From a checkpoint of a small self-supervised image encoder: layers 8.
Rows from block 2 of a small self-supervised image encoder, named by matrix and row number. Rows with one number belong to one neuron. Each number is 128 + 32 x the weight over its row's rms, rounded and kept within 0 to 255. All counts start at 0. Numbers have three digits each. After the name is the row's rms in percent of the matrix's.
After each neuron's rows are labels from the 100 images, of 14976, where the neuron reaches its largest size: "top examples" is what is common among them. Only what is clearly more common there than usual is listed. The data: made-up waving flags.
# gate: MLP gate (model.blocks.2.mlp.gate.weight, 512x192), inputs 96-191
# fc1: MLP up (model.blocks.2.mlp.fc1.weight, 512x192), inputs 96-191
# fc2: MLP down (model.blocks.2.mlp.fc2.weight, 192x512, transposed), outputs 96-191

gate.55 380:123128124042185128128125129191167128152127114047128128114128154128127154128128134128128128216121126128128206137063137128130141127128129128129117127128057129165128128128104091128128128128200139128128147129128148153118031127128130155129132127120128137128188128127128128128129129128173128073
fc1.55 375:114106098140128126128109122146128117128128128121098128132129128063128128143129129128128149127128127128129107132123128163151140126071133125188255125128120162126132127124127081116136085255128192064136163141130128126120121128125128142110117127129128128108124130000128187131129128072127182129
fc2.55 333:128129129137121128126137199128125113128117144128128138051128112032135153129128128140162128131095128128128128128147130130128128133135128127255103187117128128128128215128135127128133119128129128146124128128129122128128129128128128074128128160149128132128128076107127127139125129098127108094
top examples: white

gate.473 345:128133130129127128127128173128128128128154128131128129127128126136146127128129128128128127128130127134129133130127132130116128127133128128129128128000130128117125134150128128128128126128139126156129127123126128140130130195126000125130127128116148128129128131127075128155141129126128127126
fc1.473 270:124128128128125128128128128128128140153127126117124126128153255128129128128128128128128129126128128131128128141128128129128129129125128128129129128128093128127132129135128085128129127129129128129130181128129128141128127131128127152128127128228175128123128127128128128135119128128128128158
fc2.473 365:130127098128129129107127127129127127127128128143128130129128128124129128128127128057140129128128128112128128130132099129128127128126123133122128127129130114127128128098128153136127128133130128127078129130145127134128124066146200118129129128037015129126124113128225128000128129129120128128
top examples: pink; red

gate.16 272:127130126128128083173154128129115128129128000128128128017094128139123087031196127129255149127129119128112127129133130054088128148129150178124205144127128128129128128127132128239129131127128128126128123128128128126128127128128128165122128228128128126128111129128131070129128129117128166128
fc1.16 292:128128128160180128129134104139128164132130128000128040123126139128128129128128128132128128140128117128022121128126153128127134091075128128153138131128127128120141151123128135128130128131128126128128129054123128233128128128128129128135128128128129131128129121005128108129128128128128191104
fc2.16 346:131129128129126133141128147127127130128128255128129209128128129128132132130129126129131128130128129128137111127128128136118127129130033128117086128128121128159066121128128128128129128099127128119128107132141110119131130128129134089130128132127139116131129126128128129134171125255137025189
top examples: white; pink

gate.154 424:078128148132129129115136116127182128149128128102128129129128128127128128135126129171130128130124130140128129133166128131128129127143219127127128128079125127128128132122128128127076164127128149127128128130113134130127005128130128169128124127118132113065137130129126126128130179129255127089
fc1.154 409:108128128128128125092128069129135128133128128127128131193128109128128128128128129128217128128128000128128136131128134145128000000127128128127129128128130128128130131082128116128240135128148129074110147128066128128128126125165128141128128109145130128128128127128128128127130128128128128128
fc2.154 312:128129127128130126121129122128127127120102126128128128126128128128130120104129128128048139128128127126128127132129089128128205152126131156128129128243126128127123129205128128131124127128128127128128128129148128128128128128007129124129129130128128150107128128128255130128128125128128128128
top examples: blue

gate.89 324:133130128125128179125000128125128128128128128149128128128128128128127128128130129128128127114128255128128128128129128172128164128126128129124128126084128131129128128128128131129098139127128128171128099128135129207127128128128000122119248129118129128124126128129128084128131133128128129128
fc1.89 305:125127164128128122128154177128000127113108214115128128122127120128142129128121128000122128131128117128128130129127128157128130128138169125131127144129238127128128128127125127128164126127128128127128255132128128127128128172028098128132128128150068128172129130128128128128127127130120126128
fc2.89 321:129128129128128071127128129128255128129129128152129128128128128128151128128128128255128128130128093128128130111129132128128122128127126128121130133090081128136128128102128150128163128128128120058117000128108128138128129125135128128108128127123129128129128128138129128128128128128128132116
top examples: purple

gate.419 395:175128128120174128117128128128128128128152128211128128127134128129135127128128130128128128174128129130140128128099127089137128086128128128129128089128120128128128103128128132128121126128146112128128119141125139128128135128128128128130127134127128128126128136128128128128128128128127128129
fc1.419 356:137128096130128078061129127096107099128124022173128128128125128130129107128128165127180124128153128091032129128166132003126127128128128124129183128128128132128071140128255174117127128218128136129129138165131100127128128128126128119144183128128127149043128128067128127128121128102128142132
fc2.419 335:116128140129129128134127128255128128128128077128128128128128124128128128127111128128021135127128128127168153128127128162126136126125128128129128110128131145129128160128128222128128081114184108128138100129133128142052128128128128128129128153128138128128129128128128128128128128131128123063
top examples: white

gate.436 396:073128116131129128137128128128127128128128128132125128128129127128128128128128128128128129126128176129130128128128128128127132128130127128127128128187134128128128128128128131128128128128128123129128126128127146128128000128128128132128255128118127128128128129128129117128128122128129128118
fc1.436 330:115128093122128131094130128167128128128157128140127134128126118128233128128128128128128129128129191128128128131163128131128128089143128128127128128128127129128124126128128126128107099128129122128128114128132128116128128255000000128128128162128128124128126134128128128129128128061255126128
fc2.436 273:128127128129126131127128114128128128128149126139128128128129128129128128123128127128128128128128078085137127128233128088128128128128128131129128149128128127128128128127127128130129128128128128128081123128128128128099121120216179129128147128129128118119129128128178128126128108128099128128
top examples: green

gate.103 284:112129128146128127084129141127122149104134127123110128208127129128138128212125139129017081128129128128114127137129128128127143128128129127118129128128170129255121255021141129124123124128132216174137129150107171128130128128128128131059124106129140110091129128128116128134128128113165128127
fc1.103 301:086119125130128127128128136127128099132129136126138129129129128114107131126128107128128109128128128109000130062128128142102128127142130131128112129128128128141067246126140122196128149128096142128124124255096128129128128128128129129123143105128128128132128128128128128125128128086129128126
fc2.103 295:127128113127168127098129128128128127117108088202128128142128193128128128116128129126128149128128128125138129133130083128184128251128128129128129128130128135128128052126128128157130128022128127127121131127128128128128127106128128069104148130142129116126116148204129132128119128127125127118
top examples: black

gate.105 274:128128127113131128125125130128151127147122129126130133129123128127128128123129139128225191129128128128128255128128128129130128129132124130132116086123128130129121128085128128157133122130130148128106128140128086123122077128181126128129129128128127128092129128125086129128129129190128094129
fc1.105 242:130125144132164128128128126128120128148121128128123107128128128126127126128125128122046117250128128128128128147128127126145128128128128128127128087128128128128128130158137208101127127127127113128128128128154128135128128128061128128219128128128128127128128134129186117127128128128138125148
fc2.105 308:114109120126108128131112136125127125119128130126129140128128127128127128172129131128227128127128130128128128123127138134134167129128124128128111128104128166123128146060128128129093128068148129129118128139128113129128128128128127110096132128150145075130128128139128181128128135129127114128
top examples: white; blue

gate.78 340:128128128125131128127127128128131107255127128127124142126128128129128128107128125128181142131120128129131167132072128128128128128140128128128060128128088126132125170134128128128127128124125128113125119128132128127127105128128128128155128129129127127129128163129144128127116128128127000128
fc1.78 340:127128127137164137119128127128128128129167127128130128132128129128128255128128128128114073127128127033137126128128127125119134078129119205132105127129127128203019124111123129253128113128216128128126131127096131130127127128130130115128129060125127138127140128128128128127126128128128128054
fc2.78 254:128112131128129128125128123141135124128128128183086037128128129128128129129128114125129122071044128125128136083128128128128128128127125128128142128129129109000255071128109128145128128128113128129128128131114128166128129126128128127130128128123119128128108128127128128123128125105146132127
top examples: white

gate.455 207:068182128000124129172040133128128138125125127121121128127129122150128119128143130129126128127241181142127148129058133231115129130129090128128128129115129133126142134128127123127140121127131128129143131125108116000128126129122109128128126148255129111144127131128124174136142146095152127133
fc1.455 295:129128124129112128123128132134144128119129130200135126128116082131129125128128128125128127132128127128130146080128128128128072062119128129128152123128128128117128128126128127128129127133128128098122128130129127128128134000255255128127129114128147128172124126128128131127152128127128144128
fc2.455 295:128129128063128142128128138113125136165127103131128128128131199137128129129126128129080128128143128131129117137133132127128130128127130129129129127127128128128129115128146129128114128128128128141145129128122128145137129255000000128128000129128128129127128127127131122129128110128128142132
top examples: grey

gate.2 384:128128128143186121128128128128128127128127133227129128131129128003129128127128133127128128115121128128128126129127174132128132124128127129128144182128255128137122127129128000128128128129128128127129135131128255131090126128126128140128140128128128137095177149123126128129129128119128129121
fc1.2 287:128127130128116083129128128114128109099127129227128127144130129128129128128092127128128128133127129130128094128138128130127128132146125128255116071128187128128131128129128069128128123127126149144128128185133128129128122129127128129085130128128130128128128128129128118128128128145143128128
fc2.2 361:124131128115128129133128124087128131129127128129129128128080128192129127127128128128132127128128142129128143000128128105117128119128128128125129127129192025255128128066128128128135110128117128130117128129129128128128128128128128129000128145129120121181128128178135128129126128128128130128
top examples: black

gate.505 304:120129107128122128132128124128128134128128126109128130128112128128128129128129132122128126130128127119136140136124132128079128127128115128128128128151128133127128133126128128128128130128141128101120123123128128128063128127233144131116128128129000124133129128128255128001125129127126126128
fc1.505 342:127129096125127156128128128127128131128129124120128132128127128130120127128129134118124127130097128122138137142115131128090130129128172127128128128255129133128128253126128128128126129128132129128051125117128128129128108097129151188130153128128015128128168127128172128000039129127127128110
fc2.505 331:132128197128148128088128128128085128117120125141126128128148128128129128128128128128128128128129127128129129129111118135128128126128128159128128126125119128128127118152128126128133128128135128150202128130136128128143128159127060128129079128087232136128127148128000046255138128128128125128
top examples: green

gate.497 281:131136126142129128140131136130130161120133127128130128125125126133132125128133143128000123108130131128129139129127133098131133127128128128128128127127134127128128131255127156128127127128130128130128126128130133129127102168029098126128129128126116128127150128128128125114131131129128127128
fc1.497 286:124128133128128128131130109127117137197122128128127072157127255128129128128128126129128126255129126128126123134128120083119093105017130128128140127127048128107137128129128128128151128142128122077128128128107110146131135134128126136128127091175128131127128127128128126130129124129128144131
fc2.497 273:132159114138104125130074129128119131000127140156102150128123128136099143132128127080125095016128127128138105128127131148128107127123127128128128127128127140130126120087128128129128132114130112128127128207081111128126129064194133119115128129129128031147106128126128129128145129103136127116
top examples: orange

gate.444 321:118128127128128080196128127129175135128127085126125128131128128115130128142128136104126120127128128130128144121084129145106128128091066127136156083127151132119128143121180128117129124135134129141132134128119126128255122126128128128128128123130127131128136128124126146128128133125215130128
fc1.444 295:128128128128129130127126128108130134128128129114131180128128128128128128125128144128128129129000129128081125131024128128129129128185130128128110128128128108128128215128128127128128128128128135128122138128128129115128128128128146128129130141128128113124128118128128128122128131147128128128
fc2.444 315:128125128129124103129129128241128129130151128128162131124128128141128129124131128128134128127128128127128128130139127128129129121130129128128127126128127128221128104128129128128128128113128127128126069128139128126128117128127128128124128132128130092119128130138128128143127128128127128128
top examples: black

gate.453 291:119134130126123127127000128128128128117127128128116128128118119150127127128130133126132125128133127128128154125108133153107124124128115134128129128127128132128128128123129095128128125128151128127129128093128128011128128128128128126128128129154128116131125129128128128128135130128129129128
fc1.453 273:126128129129128180153128126120121167137128129128128127128128129128119129128128128127127121122128128128128129123128128100107110128127122133128128128129127128129184128126127064129128128128128083128128132128119128128127112004255233128127122115155077126138129127128129136000128127129128128128
fc2.453 296:128128128128129128128255226129129142169128128128128127127129128128064128128126128129128146141128155128128082130128127128129067128128131128130129128128128128128128128128128128128215128127127138128138128129127128131127128148040000128128133128127132128128092123128128125164128126131129132128
top examples: pink

gate.160 353:033135128108126128129148133128124128128151125128114139129126127137129127129128130055074113128130122142130143130124138129098130182134128126129129128255130131127128131128128128125126127128133128130131128126128128125128127125092130146129130130128127126129128129124148125131129092127129128128
fc1.160 300:159126130130128052128124077128135096128128130150153126126130000128127128128127127128172129120128117128129124093128127129135126129128128128128127129101128127128128121125128166128138129128114129128126128128127128127129130128161128066127128126000128128129129128129127129127199152145128128127
fc2.160 307:120128127119135128140167128128127168131128068090128121127128194126128129126137129127000128129128132129128129128128128117127131192127131127128137127255128131129139128129128051128113131129128128128129125128125127129125128168000127135126146131226126122128129128127158107130128037128128134128
top examples: green; yellow